Weights of a small masked image model.
Model: 13.5M parameters, arch vit.
Training: soap at rate 0.0025, 10400 steps, batches of 384.
Data: trained on streak pictures of flow and ridge fields, 195000 training examples, 20.5 epochs.
Rows from expert 3 of block 7, named by matrix and row number. Rows with one number belong to one neuron. Each number is 128 + 32 x the weight over its row's rms, rounded and kept within 0 to 255. All counts start at 0. Numbers have three digits each. After the name is the row's rms in percent of the matrix's.
# up: expert up (model.blocks.7.mlp.up, 8x256x256), inputs 0-127
# down: expert down (model.blocks.7.mlp.down, 8x256x256, transposed), outputs 0-127
up.111 101:168130149184075115075209151155084151122110113111148155079204188133105185136148103158164177147143093099110102129140087089100108104074126121132152163094112163096155168082116015145157080150130154116139058137163166111059097158151113175102150136136110061197139130160170203080180107088105136139116153155133132126152153138133085155136162146090103120125152157110116103105077112108145106048168
up.112 104:121098186147109131116078158114095104101080118106126092160067122156187077150136083193076128108136128098215092114149132093106094131143153123094097108121199138156133090198126138170108082182186119177081156126164089109144114110151197128028095131137143113167152150153153153109089121109142120168200129155133216183048151122126130137150090054118136076149114135149171146082105101131124175101148
up.113 090:147109081112156227129115063141101099102124105163130114152146159120098197077149165121173104105197095110161124119108121176137144148128098123085114113116114123124136102137151081109132109145104139111070132077097115100142125186157143142102128091140143117098158165122110106104131133177145135118119129131134113080142138109147138053092155165126168142105095139165147092126207113137188125122092
up.114 104:119129098151111146154138112178088151110148195159120128191090168139088148129084066157088176162168146142164095099177109178075096135118140112146128155150075120136112089142115093144116137118100171136148067128177170128121124140100145090227128157184049143159166128137174134153105125117128118092150133140151128109079076086117115158166141122146079159086168104109148122094127126107091197186180
up.115 098:130092064137130101115132125104106130150107102121162155078066142115140151124108129137173119145151099068173152116160181195091085133130048109147158145160106132110148165080165098090146155104134124089091127095118066155215181173127207141204103182146130142139160141164122142105172119138077104091123186134145060089156129109090105096149132126110112139146163176086113130112148129168123072095134
up.116 094:103147102094158118158111103174109127097124174139138090105111124144143099163096119158166121095146118130164194088074170110111064132129114122195168143103181115102159077178132118068096161169165168139148111149126155136150121117156151106111091120093134122111129141171133178161084188124158156138170087095156163138089112125077112139138136109161172095108109134149148119145075081194201229144113
up.117 105:094162157116124155155165172124136137127123146066093202220120135117094143137146186093082129134099162151147218134114108089134073146204091114095099149100158130096140184095160143107102179094123138155126159147162102107132116087099150130161136132152138148163078151109109179096162096089151180150067138142159136148097128130113149166119126134131058077122124082125115093119175143141115129092184
up.118 101:106154127157128121104095131136143087115176180093133087142114120181148127168095126111132153152124080072116082117113155120176149100096195148156072095078217140119129153059092146130163071127129148130156115086141102135123196092176084156125179113109092071134128181150110163121188152132189109134177167168140129069115153136136109176162132142149107064185164124128157057118169126153153115166116
up.119 099:109120109166111113137119164175097168156182104071077085097127141079200094139143119157118074084126068108139154214128124137099115186111100089182101156096149100121156102114124132079131143091156119124112127079110073212140129130151191150144080137154113106108130210111105110122156159146085097073152159117153196118092086169133159060108075167196163119130101114134086113142169123066129161158125
up.120 092:064083112187140124153109065147126157128161100116136118159116151107200088137147159105155127096093129095113144129124141072074173137214098112162159121078132132133120105126138110084095106102150164170125138123145164175104098130138123123146102093199156170130166170149077088085098047117116179160110125096141098148163122177107107149125067115144203127169117104156144102108109126100111093095139
up.121 099:190090114153147140034045113121076144087105108095182127080166125106072118128091135149067100177157089129193056107103145134131165111132151150223111140111152142134124109110149099091110138089113146096128113109094104150099087149133143066170081121142164116129112144130142137100160177136156094136141149103185132109155110117191142117086070095144149133161107144115143075112145145121110122122136
up.122 086:179138101176106120125097081118141072108153128140168131107115150137153120175152105089133152152184154154105147080126181154150133125201123162185150094133177125159138116090169124078109174053103075135103099051119148127126136120078131155143112165181043109150138110152104170114100098118082162100135121190117075133107135098078085107073154099116069109136099179124118118143162149157129051117125
up.123 098:089074178055081175092095054047051096128096110141117118129117166127137134099180142126150113090127133149109111113179129100097159085165111103205076099127115150122090161075130151083133132106051142167117197190117071166120151138126124154095105122179107123089112118101064104118123120119134154149133149175112160134144090139165127154150114078122138141139118186136106152116147109102155155114131
up.124 100:095135150137132156092106115125124155098142101153131144130150098109148133215128156168154109057104060186113196161184101113082150092181152154099149146091104085077087122129101122104141152151088098183131151166135163094078064132140139119203153111058139067096102178142112117106131113123122127133107116121071076143101092124101118139197178157125084143100166125141178167130118134071068137127107
up.125 090:128094111046192178169136143166158149136133169095153100154074139145068187091110102118054134140123101088143123119156154131125101128091119204124094112155161057143111170126137100187136083154097153129108104185179099122087176149163103161116166139195164182199160100129134197141099168158064126128151101102164038096064082106135088082107122139144134116131090109103104100127176090073111143159117
up.126 104:150134092154158150126090065090157108097149142120108143107143139151153148119124069165109094081109173141083127126094097108140100118089089140071148122123118202136093136109118157181110118158118160198163117166112098091116092153180075131119192127099076167134161127123125133162162116118193185209129081152133122114124148125091149177101148110132127185091142124102144193152110165125125118173060
up.127 099:144106096121121108176122098103120128123177085088085125096118124143122094153121122153162106108109176131117141101157103086173194140139099122120149185109135173151128187206161125113132137140145136074143135114205128103164102115142134078147100175118097073115126130154146115192106139118126134138146123144151097135122053135120128162107140122091122142135090114152172172094118194116152128108133
up.128 106:085155111152134152092082122077179100172161094148061041105134122103082101144105141141182149192090099153096144089136138124163116110144101081143093140094128142149113220146112116089145113107161071130110118131160112207109089078178146177095078098173085146192142214128090087158096111107092139126125130070100151077143156172152166183195165127083083144112161139125124112169092157142060169134118
up.129 112:134154163073162138168121108109176120130158094071071137110106130146110149165142138119161186163140150107115138121099132141116133087117105159094147107139122133107160117097098145107064116155134156157123054154088147118136134150129073138123133205157086126157133149136149211127123223150133126153189170161139159147152028180068131122134149175118154105071136123154115147102169130072149098165062
up.130 100:127077123143181130069125127074178130134130170136119170141153135151170170148154172108180135138130048104078099122073174138065192123149163157114104106168183135105085129094130152163144142073113143110125104117163126101114174092093188107114111165076093103131130103190169124112121134098134184137111051140105113122116161178159104170109108068131157058130116138161151037115167124150132174133127
up.131 099:068115173100092118196148103102150159102108109144153179114141139070123094098069121083147110089100195092164144082209140134165107115126126105128149148142118109108151112110088152113154173133135138127138132183192110080152130168082157098133109143204140086100138117112079088113109119102176150049099104148129138134139070113113168097110162190139142112138125145130121122165158109142170161121143
up.132 096:161142141094097114108092113106151127107136211126115104154105085124127111070192158070114129089109139144171163189118161106127166073097105184138067163143131193091096114096119125116123154102104092134062130096115093158082108129123135194106120080126140136113152117142164125152103117087096036110172139133120127162151132117149139154177135032146110127156160083105143153103145121153100140130158
up.133 096:168145142057138177141090115053100107122162086143112086120133138148110165110179125139072131125082134102112125159091069172115074140115173097130128139063112117177134141102162095146190138094130138118141164137089075125140131140084088093104097101055055142188159139106101178159131117111108113154172126081152135161109118098171120158109120091159130142111072177097179159094156093163150127151104
up.134 112:090098177144105128165151166170081167157123165106142100116112109091138143149170112126115141096163144100119133096119180064139076121146118168169116159162134097102178132175118122159150085142071155149136118137161126155131156155134117155093105107186052115140097149154121158135128098065121082120115123146091136164122088120112171104214140128135144083091102156070121146093136089128143115160138
up.135 096:119125180119093065118132093150160109100169135161092156113136166103056153097105155127119090144114131119054127134086065149115096062172114090068108124203127105097160165160086088141115163185140065109103071134161111147142081141164104147161138184082123120056106145146100136137128135129181156184082117191137136104110095122175140169147110111120176190158120122161161118138126094130154094157074
up.136 097:107151114129039171021137122034127068116130123130105148127153122136146116119155164089129120130140131121155142124095086150181167148100142101128102137116120126101141098167083097089164090169139141100132076123064101170134115129135169122133175171123145121120094149092106140149125145094125137167102140111104187130105172143147070143111070170107122142166141103142081130111131128206129159125124
up.137 100:116118097089159181147150141127091141180164149118152113102132121113117154141148092116096115115142136070152090094110181122171115175084129092118090119095133170192108128124108138127158145131084124128152121182089131144180188180147139105159154143100178122099126040118107128152115119102102162118203066116108140130157118210093153093166078148195156119109135152175063121169119118162159097118122
up.138 095:101139142156118140127192130131165095142154127136085098138125130100137141137141177118135092139147202066087140078124134157135174172087128104120105111145152166089107109152111140092161113092170176068150124131106122139161173146099131166131167090160154207109109102178093132113091168114104079117100041086136173157126145076121141130189053140110161138074165088101139182162027147123123080090133
up.139 077:151121154102141101113186197139069134094176117118129122114131084135156120101140125131156178186153070147140101159124143138133092130099106122136184145121128207167108223128091199089121158096124096076089169160123148204107140110101145163123142123148098121141159145149147146104092152125124129129119180108145162094102124115138156139174114120138114105150135080079114159052084127129068083147139
up.140 101:188164153097148117162143137156103141101111134129158113085169133096138122095093114138100141125147113150151090104037100120106113121127131167099175105143172090132167093153130083126162109178179149157136166151115125112120136068075123121169069137156075111107100168148141156149072097127176125150175127100135105170138136127078174183119157055159130160113159089175164098138142132089108097103149
up.141 111:135130154149097097119114151109164093136110121139123180110138106149106178125142181091114097164108128173120172079114131078138144123148064163135170137115134054125165142129125175101134103111131122138139215067114181082085164153107095133239138053118186142122088133134082098183117104134091129112067115057131085121088143069104108064142088079098119186121145189109087140128195164105068163206117
up.142 107:113150060132126089117042123185175118131109131122066104128104087162126163073174101137111099129154085123120094188136138144157148145168126115131083085118183176120141095155103122145137124145191176151078108115106119167103124090092134134105118081108147129113110190098152110146164128122162093154096139126153159132148113135133145113129131175128165106148120110160139151096092100134148148207156
up.143 091:129136062117147097156121110117128119138184076130080139149112093147119161097151112125092138098111145136146109139119136127170131147138144118154169106095144148058157124162162161161086100165159159129093152131101146139172066160090081130090083101124154096100111120103110140185132156162139144132183200150093147151099107129133114080108106146109162162122110132112148148135110109107183180162163
up.144 099:159114150152128122128088076079158082159150106185104122095072122124142130125142211102187147048127207148087128186123151115121161095122134126075132120135166175129101102142142125113173130122069122176145128132129114112132111148146120175070115103126102135061146137143082118122133111161090111197163063125136111172145142135108162160166061150127114131126166123106110123166109128080154118102129
up.145 103:122132080140146116100149111197143157078139140182114099151099112122073149161148097151138092118135089139156144095116123065137135181136097173108120126123097113076122124163128131110133140102089092155072132076195116148106064140088203126192111129111161096078134112189173179094081175048098130090111166079176118133087148136136151106088107143119120144112166165146076127184114176141131102165117
up.146 092:146120110151155119128199153144089147149181133166089100178142121118141132109125158147155153033111102135112134119089121170117136216117090115129124168133112100093093114058135121101123047124139089130157096109136137069109165165085154142111146149098166124109143072120103098141121101224059161134138149069151115092143112107093154160081085101090119113187110138120123105126115086137163122104103
up.147 110:123150086143119089119107139083134137101130148114100125218163075140151097102111118153143168130091087149155175119096123115082069111166129164165172142131133146115124105113139189125108180141125119116088123091136038217131132058176163139159156090140083118117095152197145130109147152189097084118146058086109132090105056106161091142087023098076128139099181110152087157120151095090127168133091
up.148 098:136172115128148102170139144138149078107160094137152101117091076177125135176112159115120154131117120154205147167154145070130073099105121142119135115144136018134100092131119206154133121140095130144174072129129128124115094131150150136151118106107152136198093145173173111088103171085172105094113166168179089132143130111053077076120128132138133129107082119149124148171130150095095172176148
up.149 105:141193083142162155128153164116096133122150116171145148117133125119106155166100193118156134204115118153134123101062138125137123118094137065137176114089118166085155114103145126155110186131107155166095139151106159106148056124148139147164137022128083175089128117120112152117111175146090120099156113147085122054127087159140135156127143075098162096087151165125042106128115136103125058161119
up.150 094:152082229218119115088129105074159159122144108147092095060141190128105096122153165110206114134139129134138136119115196223117141045160037127134138096174180130144121089146135174115123126154144158166166089100157151129142081096076120157159151116092097131127143159091217136141088119096120093139097161147142106127153152114171113151123147113162096121120143126113150125155100101136179073139128
up.151 111:080135098075168097089066109135077184118145161095114139131102169160097151172095156088140133173142119168171104158064171176164124190092134119173157167117146144095135133150122077132104080134141095112107110161152116161135134136125161102093127107135089143136147123109155139191144087180126062195139163160124153139149146100136081090152078127181161158179061142091147147100113119120082156119162
up.152 100:095146181086123075162053205064138132136149140111153131123044183156091161102112084100125155132074051142185085131150101120158171133121144138161091091092203148117116146126116071140108122204142133107179072143131113143131129167102177108101186121101126099083076104127127119103126095122116135136099164135126153106091180183148107121149091139115075142166135118153126101123095125135154156171106
up.153 091:087147159131117117143085126121156114181125160121142120138153078161171135115096166113113136100130133135154134134090109142100061120079119141144170115115117048100122085158136150164063117103086089152157152149117109080172164149086171176139165153110132142148081124164110178161127114124128116117131163137132142099101092090161079079176125071149121181135144155150149135173168163176174077106127
up.154 111:139067122245156138075104166128097085139142085186102124133136155113085140147128097131163079150126145167077163178178157161136099136157131128156083094124102129097173130133127162151123085104054142154154143140073111143083132128144143171064099130154114156154128142114135131074067130070120157119147108064102111146136129131167155061149101113147159140083210096074097116115093195142119113168168
up.155 095:117133143118143120167123124117107108107092121146114159099106104140134125174069126159139152193123126104144128070079143089169104081126154127104164076139144126091181133147072198135083136138092099182122172221164134106163085126132102111092131084156116163110160115128107161161148121070063193135080152090098084118110085190115125177109141151126093104195114118131098133121154189157104120125134
up.156 101:175146056146100124116106165080143104077098110140136126147103102085158196120096115128089122158149112146131119173094094139119122055131146127044093095079130167146160138145114202159127126170119103135101139102082146143130147186122090122158096106083164108112087092114086127142149178106088134114166108105105161127076125155083165127081162163129146161100101132094209169156074115169179151173142
up.157 106:130102132155146146148163124103153119109150125165123116126178139097155073126129097149188165161089129132142073137163081081067124130128164199147117105153150133114150103101095153112127134114109086122161095076173143134120156096166168187106175105121132125117148156125065112071196067128193064192168109079059142118102168134101147083164029157098103109118186163151084146112172117136120104136159
up.158 090:106157143079118118173123125195101144153101141120139137093182100147144143142149080183099169094122147104165078171160093129139118142122117104127159141181092167145125135128148115149087137124111124103160147162110066115093148140109158158104146104138116151165122143122124113170111080128088149098118069111068150142127092067151115115160076178161095193141120130092121177124124077121089175064086
up.159 089:158136108056124110126095150133105138147141143060121169121108160119105104170153161082107155121069088109121183161139130165147130202081151125131106189101144145119134111146128083185167115164115185115145147093114170080083177167116136131084151093121100147097180136082081114164176115087104058205103101093118096115153131125171096108136096102167126086090099145127176115179144168057092163179129
up.160 099:096140151085153115141170162140155105084154166114181101153146181132135132164163055111126138090084090136168133116127155130149140093185158154196153199121114107121135167167093073076142074131082137154156089217092117156138119191145121095112138129151122092140081132108113126128113119097136115129102177085140163155128092136135064119118102145130097157187135125118145130107107139062102116147093
up.161 116:150154043123143125147141156101139130186133089107119169139096114127093142080138071139165126126167134104138126168140139144122180077134151118144075100153144208087113124046058150110088084176164096078091163134122119123159125107149115174153122118080084145154126115117113113171118168154121116143124141126075091101121092108144121130165144155118157174104173151132128164137154139219095089108125
up.162 103:124135154139113137158152092076078172139138164060148119060151140112157167194152112143175110156074089118164133089085100099107137149179132124096146120125213112176224159101109129151107129152116176078203121099114155123124121059100131088123146135159194120043133081110120138137150115143156166126105110121120076164112095113193081158126148134139153144145129142136168162148157116115158133154154
down.111 109:148134133154175142129092163112160100158164129186121087126165156122124163125188116076156143096142143106140088099200186091073130097161151097103148060182079114224157127132123160169099111164092130149137112178092142084087130049087107143097052159119194161086121119079139169154142109115156164148145144183141096094154166106132159075133115068117114124144175170130151132148149138141152127137129
down.112 103:084151122087187104131085140175124154077128117121125129139131071115127145127107110111143181089141124101133123201146108159110074143134130184122123120105109136145120174150120120135073115174125146146166131115123113150082092115133116083114112144167158153076115133134106110135140188119153073173141089116183130143155129102166132129141155144037055103175108103159158083130177144064215112180131
down.113 089:087150151125096176147091159148138087079112101145082107129130077136146109186158154104098085163061166135132159089174192127127162125078151119153158095163104093113195174121174094129150163115122127055149101108150139147111138135117143155092058148117105160159122124168139131090105054122110131102092156178113151158192124142156074112095107110102131090099096119116163173171074100176097143208175
down.114 092:151141135147155153087123157081114109177116146125200143141134101183172078132187177135142127138128141221152117135104204141131147146140150111150128074142190117154176140132145193143118081069106066085124189113155166131134205148193120137128146145102102182110110099127181138122087156084131150093172134126075123172122126159137118106192159103085131156070126122135094143148109092140128129161125
down.115 103:112098137189158179121109127115129191105132142122119107188172190134080091080145144126123108128172025102183131134126139114138114190141149117149157113088144131153108071131105117141140185118142174178065122140137165147169124125140136169100119134172075124085105116110111125166164126180101141100061130100127092122107167179112162136119173086120170126152112102067113172114113117107135087130131
down.116 097:151163160114080113174123148120128103147115127110152112131124153186109198207113094114111148056111162118108092129127073124114165188164160149092130120153124105162142117096110164111158105139083139181153122113140121128145099117091122084154138097108135130111123139052142102129064142140047172137127093180140096176149127088157122115082089181082110079122125179141130153153175132133083057165147
down.117 110:132092171146071155185110044174158150126146118149128138174115139131069086116124187149122094127082108127141127140112107100167099079140200120163124151149210099092120109157090117116144088143073066132130109116136186178160107130092109113141128092147062082130093105173098106132083114064127164071132103148082115122156172144157109143075145160125178166124106118073159152136089096114129170161121
down.118 098:105171095043155122146109168094148105078105182151106153145077150129096075158102235162098131097126106116125170081095126144109101087110148134108131151115113128130157079148127122086116160133115140158093145113105086168026109117134123109078121084148154091173154095141131133134099176139102068139134193147126054166085118090144174136122118157158119149146112111122107104072131124172128168133114
down.119 102:097153115129131155165115149123125154135108120165133086133115075188095168164136180159063189118116152111086132046089095166109132117125153068137115121111170133142151131114107079113109122138090159123138168172126122158113127115144100101121083097059099061123140100155156100084142148110168098152126123083129136083166158138153057183174112073123186105124147181087200136137146124125150103116123
down.120 097:146141095141089111170102093109124131128093113110177213071113106155154186169123105146149156160143086066151136157106166103119093127129115130109078088125181139061162155135119129114114112147107092144147076113101134143099058086157096164118130116170091142107118215131145159158099128060145200165111091131122163098153193160090116135120136124143062017110118100115126069145085127151104153126126
down.121 102:101173184105132107076127124117091136117184140111121110093092100135144112121075156142091175115133128175118141141089139148092178067083113115056129135135085072119205105068099104069096105138114094125141170088142099131140134131164156104108144086118073079163135124156122172163111168118119112150163210164109148110113131138121159131145136146138147134147138109116120173122113151103177133158106
down.122 086:137150091054111208114160132122125131142169158137126123131155102125067125096070131136126118114069081105111084131121110144163155151168112106140177130138179125167077106152138099089087067162086126123124127144110121099129111138099104089098126153105140173131138086165145078126141101089113120156115128078116189089162099137125131158112164135098135113150141137165165172152119120121122202156150
down.123 093:131109123129129150106104121168095166133096047141217128082116084086123159101120065108125110125086174105123065149065137110138121146098102119121178141126134131068170233146095126106160147134143152141163137184148130162147167125142092107125145131098171158139159094154163196115120151120097166120108125115155175170099123123082118149119158163130105091114112075150159118157078186085100105148151
down.124 093:168085142088120099180118154100135114073128110123189165037106145121090129100076122138169154170111122101168118201095120069138142091168129142122119174116119185112191097109142175122125153171160153154077124123104115131155165101096165085131130140112134085127142082093115078032184113092127088109139170110141111148153044095181190159118168147102158082183129124104150134127086151155179144094154
down.125 096:119148155102128129137083108101096139101181111120125148132145110087158096104137155110161154097168096126106078109106118088140169147171168113138126109129119176108160124155130174123089144146088121090173160131126113171085174069100107107175170124135092149226081146091199087187124093150184189154102086087137094123113154096132119111128162137139140170094164167179123174111101106101178102156139
down.126 102:170070179104132182164132145084155123159145169108153066109161141113117123107126171106119114201143118107091125107166099112183183111169125085190094160086162129166120082124118132092186202104132153132150183147198102108111074145090127122126120124103116089110105123199109096160122114126124073111171150075087116109107141137141146122168148124124209120097138153105113115099106098093147089097172
down.127 097:116144158141101122083097102073171136126138137134149090167120174078129154114112118164111092142104143159115112138160113154165143180172098153125066137142134122153094111129173089174134109218141139148056119087077093173086128138111145091153121100094089151139124080155065118077135096152147135155130122137107165190188142132115130081109095148142131124102096137125109135120157172120146179129137
down.128 109:125140126188164052114152131154107112127087152133101134107085097151167087175162142161150149097106107129061154124167059153129148111161177146141114132176159133149166114087133147147128115132150132092199139094127128099104066127142100070141137128147161121081175064026144087109134138148125127143094113114142134181158096092139116073135160059135168150167134214099149132078122094134121111120094
down.129 105:106112121200119111100136169148119108176140151172097068147122083144152129161152106143140107130151139177105078086134126148115137097143107132152117119122088065120108119107134136140161171117129152123142147132099128130140162163135137152102126105046181131100174066110132111177137056184116208135068080134145129066116167154161107133124147150173132112099201203132109093125118114118135089177139
down.130 096:111130110142162113084158052121113186085153127095164188127078188081162096106094113108124125118147109112119157185106094147083164108116111109095099163063117140113159160161132119090147144117086190134125138078103105152108141148156145168159086144088159079137119147088082199145132154135133140095108178093146114170109171137080155138126150130125156123163147119098078173118155127116131154106129
down.131 098:117098134143155135147095154131148089099129110141114173115090137148135173114163189067104084068136227190070131104122137146185126189158115117092153099107100170131135137114155108105130124138116079157144054122108120104148156184135055132135157125156127152187121140210153161144099133219133156163155112120184092138122184109082139104071044156087142146113144123090150087134089128134098112131111
down.132 097:160085106095146125155154121129139179077191087144154134128169118036129112164088093128063131136146141149160076112132128171115102122159107150146167183119166076096156181167089166151154119109146121085174105163177121130144108135100125104108099118110124124184112129097088148096147103112169185151040145135183103101124129047138077165119140120128163107140175096126096117143124185145162098101109
down.133 099:130101105168113133106126127114125114109117194157077093154167096094088122163117098110137114129177079065069099090125138064104117119139130150135125144147176100115140051164132182120163132090167115116169102186192128129130149109185112131137167165119075169117127143101122109127105111135158068107112082127147128138172196137121149090157141162151112099155126142162143144106115113146148181095136
down.134 103:175097095164159148125123095085199100080142103122135153160152136117118117081121073066131124166111107097153129202197079187126188152174095177118133060080137110155156124100082120156144101164152097136107166111139141154178116121133078107180179109137153155133128097106115094141112145137139206163111118137172142165153146151158133156092166145140107146147106035154120065146131135164115185074108
down.135 102:152142144134122162140155172144174078136113156141167123094096103151138114132157100142095155117160110130166151151149135094118159135116181099179160135106090109177068081125122111146143170098080081137107179093153108131126165104179165178140081181153152160127108134142164102145142141131074111128194067132117168178150141134110162110120100088115128110072158116105105055137118162121118166113177
down.136 099:088092164142155065103144166085138126134162099072154131105152094137136126086087173108111167142154141133134159136148073131105164089133083143145163138166090195099064105142112130079104125138109122139090092130085108182050160095098079125074085141102136115132116108128134111098144152122065102181117103163105131140110110115098081128114075126154085118163132156087159145107100094117100089127096
down.137 112:142146133127129121111113106098165063115114106176084141205142130156102072172108212150178119099110096161127146162150105162099170093131103141137117119101104177158181131130157180136111162162124127123119157095110088149151110117166143194173173123120139144134146145149104193121151119081176124179077130110192141082074083079116168114143118122122171122134163176104092174111191161138077151104113
down.138 099:129081106154156029165126134133128088076090100114139109168144121158151114180094088152130164132107165133149115143038090158102108124147130117103177118096111024177166090137144161134130142144100141149093142132121150102104068180173170136082138122146113105127153175163072095190109118130153172148136179109160165146205136116163127119109148100158186099186176143175115117074145166167144177148085
down.139 087:054125189126072129133167129133135167140099131092133129135162184123144146179109049134088110092219113091097075122146130163175030141115134127102180134120170147097195098148138075113148119092159150135146133134125118113154038096103059102091132162155191167081092153154134050178171153155165103128136136118131127148183115105134112114161113132141139109078139092129093144132105154093107125127128
down.140 114:090187152097125114129135106171151108164115117152137161083139162106211165139060110129140147138113136141099097106051157127138105173148119133022122149157137158080137118178103166175162181156166166189126052105143121174126091157149113136142116119073100137118139138128124165080089081107114097154098034098157133080147070097139139126092144135185104114120099084124198150158120118152176139164119
down.141 102:145103156156121106182091074126156136121166128103132087137116187142084077107176131134149160131111138140063131124160131133142153168117166111121068126175123145145113093146102105140154148126136108110136113118160121132175113163144090103015108128163080131156112119133104042135148143162192085095125168154128100114197136149147153137099096126158129076118107113129155174115081153145125154109084
down.142 103:131107131170055143141107176124085155177133101114122116087130103102091117149093104165144159169121070095139118074160125100134053135162140136181163141098130085154205106075118112095128117120101116137122130067166139110143107114153105131110138137174098191110158056113186171109140091118068146119159132131133147158104145104136078237117131168161095149136159129116125132193166159094116073103118
down.143 092:151118159107107163102144150136172106124083124159114120193130107165101100094123140084095099136148170122110141110165157136110111155112079070108073086134176100127113062152095102107147114068124104153158161135115086096068185091144135179181157098129147149109152149143122146131116128124186152099093097187162145154180138131135100124102077084180082138108116127146156152130145172094110153152097
down.144 098:106152099119149062139144155145169105111082122106106144164148156124125140122091113147077166173041063123144126191139149199126100123103126100109120152105112119167189092166090097141121118188073133123088139145061180112138158165106134195064086120114131147117126085097149079154083158096184187087093115143109136131081158111093121166161121108154164115152132151133149125051104094149109173103094
down.145 099:119125185129088092127149119100139135156139059118139132131121164146167162090161107155090131128134135108110200084103098119077150095125177131088148145132114129198117152113110104098162135148120166059139178129110146117145110126151137146059092121186146086169096145096118074081064154171142101114114118084110150094176091061079115164124128109115177108140150168110129148092165109067137142129158
down.146 089:117095166145125100111076095106103167135091154130121142043132132091126137163163117109162161148150169142171095080153203201082087166113166089197151121118141079122130180113119092110113093105154132120114122124117162179071147160130166132090112133165103119109221113134131105111163113104129153126109024133108141149162165159126159095147101128106181137121114100063075121139130084113115081144177
down.147 102:116166096067122157101152091213121138107161100167123156150128111090111121184129108120155124151155091067133139120132107110088174093150155129102132130170144066092119098142141149118071115089118175069101170185099110144111144131140156175138125208119151133098155094123108159092184039116118115113093168202148103074170072143108174130083120134142151126159211060151189105161143154148117141123147
down.148 092:066080149154164141145084077037118150110130154172099241134115186135125092127151177156111143086096086105080162078143123084141121105151177126129169124078168240136105117104121090174209148174135134103123171139134162143136082098073171126109134098108087145115133173137111061156111103145068138133106128102116123151154077200106145134097174104169096138092152128185151096122144143132145115061096
down.149 100:130109158115084121174165117086138124138126133110143127138098187184111109155130130127078107088142148141131082138136139158196158157136088090131115155184110099169069119048185127150123166093065158111156111167083089104158155157140109107186141137131117124212167107142127128130095110081161186105110132127143149087142086137094131154113083118161127107169140153122143193156136158119167138127116
down.150 091:166111102116093094119147115160074105087096145126144136132095139107131165169180093176128088077148116044116108087105157078038128161145141100103157162054095092115157152180144140155129169107142064111121094153152167141115193135192121119108122141140138164137129089207138115180167117127102172091162104096109146100048123152174129137167131145103184152108078173132110162145167140101129099177151
down.151 111:099128123160180089127214130156151083081145123141101161146138175165142099111126140094142090165082145152169144075116208199135139109094118092160064113108161049117128172088121087138145190108085110154121111103146083152149135134105180098146113104100089094148173073141067092147132084082153149103094124182164107147099124147138176104092121106163174127106141163160176082084208146104086139093145
down.152 107:105053108112188115105128141059085203092122134115132120189139133104126132104085065140100117149155127152178147161132060169145135097118133148100126095083049118140155162122089138098152157149099188109106202160081143134146105097124161122130112136139181145166138158148072097075114151131164156136109107153130142106104112150166191129117168103132104119119105115174074142076110137161155187124156
down.153 091:131139126100158107145151136087137188126132173085124126102112167167099128201079168091122181168138154162160137111138137102155119110145128181160109110186155080096181122100108193114153090087131133103092084137110129137151143171144180132136117141093139109152237076110110143114093125142128139092168114102097104090117150138213115087133193071145120170119120096091105093165122145144150191151121
down.154 106:060135093071121089169173129168163130126151180101114153133139109119121172100128104147082159146112131090105113066127153143170139143138118149099118156156084150166108190141120162108157089190142171101109149130198130147175109192075044145108134179146174128142061109117094128198154173159137132155062120170125134199103164070112140138142203168054126116135096146159138087150140125093135137111100
down.155 104:081114100131164158124138119119180133123095200033156125141131117111153123156117153100131158124072101191145117120133152113184152093070147092140103160128141117118130090078130136167165195133071152161117152134111109118133155120113164133149137160066091073162116143112124124073115134085119174137111139103121068079120131119147068089151190129196129109118124189057141124128103116101167125093118
down.156 098:151097167137127147156123184185109075098150098118161141102126124109108133069137110080124074123133177060128109151148155141107130152125157103221140110155121134132160132139144158119161125135145129139139092140127064064155110150139156154099116120123151136119128153148163157128121084165158162121099074123157103101104123117060106209109074100113147136123175181152063047117124092078095073132146
down.157 097:124134106151102140143097109161148150137078086113078092155131191069139105180073181140113112105126103129138159105113130168160078093130104100071147140109090125173102157131148118127168135181110175121152162191148117121071062139081100116183084196136162079145117126137150126128164150120094137144125104123188178139106050167163172154130224111174152148209186101114137125160025115108111153120093
down.158 103:101129165135144058073113134153140182148101131119108150142150098090149117185133110082158147140172127075135152149116146186110126166106074109114104166129119141132112133168089156133107158124085155113142211153145167094155126106136110170143141111149110104111078128086111129161107130172083082057072147108156081102132197115163155103089123130151143124129185132134106213086091165115111141116166
down.159 096:169189146139132175082120097139093133139138105126088151075143100133150151129111166156085179121135172144137097149069181131091082130130116139148142137103158116127121081106130170174078135123118116174152134143091091114087099073139134120177129123207160118148211111146130171075104107115161089086099165200129124096098094138133147144114103187151100116104100116161155199216149103123146140106136
down.160 100:127085111175138115141145132165131150120093122197165131142124120156140094096147112148114081119127147157114097196071094166107143150108125123052155094103084095155133166103094124184088103130115106121132159081161131145130134121153085164086119134125147196070126177110106108148163141240117119146142125194121130142072109119178177071166136132087152100121179081141098099108118106172154058153081
down.161 101:159120111113112183086150077163115072109134158132123155124138155127120123079163176110128137159113139174160110081112188105088126142154107124111099096132155055116116164171137144107111166082144114088171104140160127108104122127117156126188077132136154098128181131120147156067178091171145101149105183104150161152179114163114141129113110082106101122099091125177130105085086146098128218111101
down.162 099:111157125160104150125195156106133139124132165147118116111098145167074111135121167153132124114166171157091117157119148089124095151109146116131142101059072164117123099157095145105133128137093084137106079112157151091082149143122111083151145069159116127157125080129114141143066136064107165121204107174124164105130122089129158116174091193160146117143118199114103093122142120134076126086110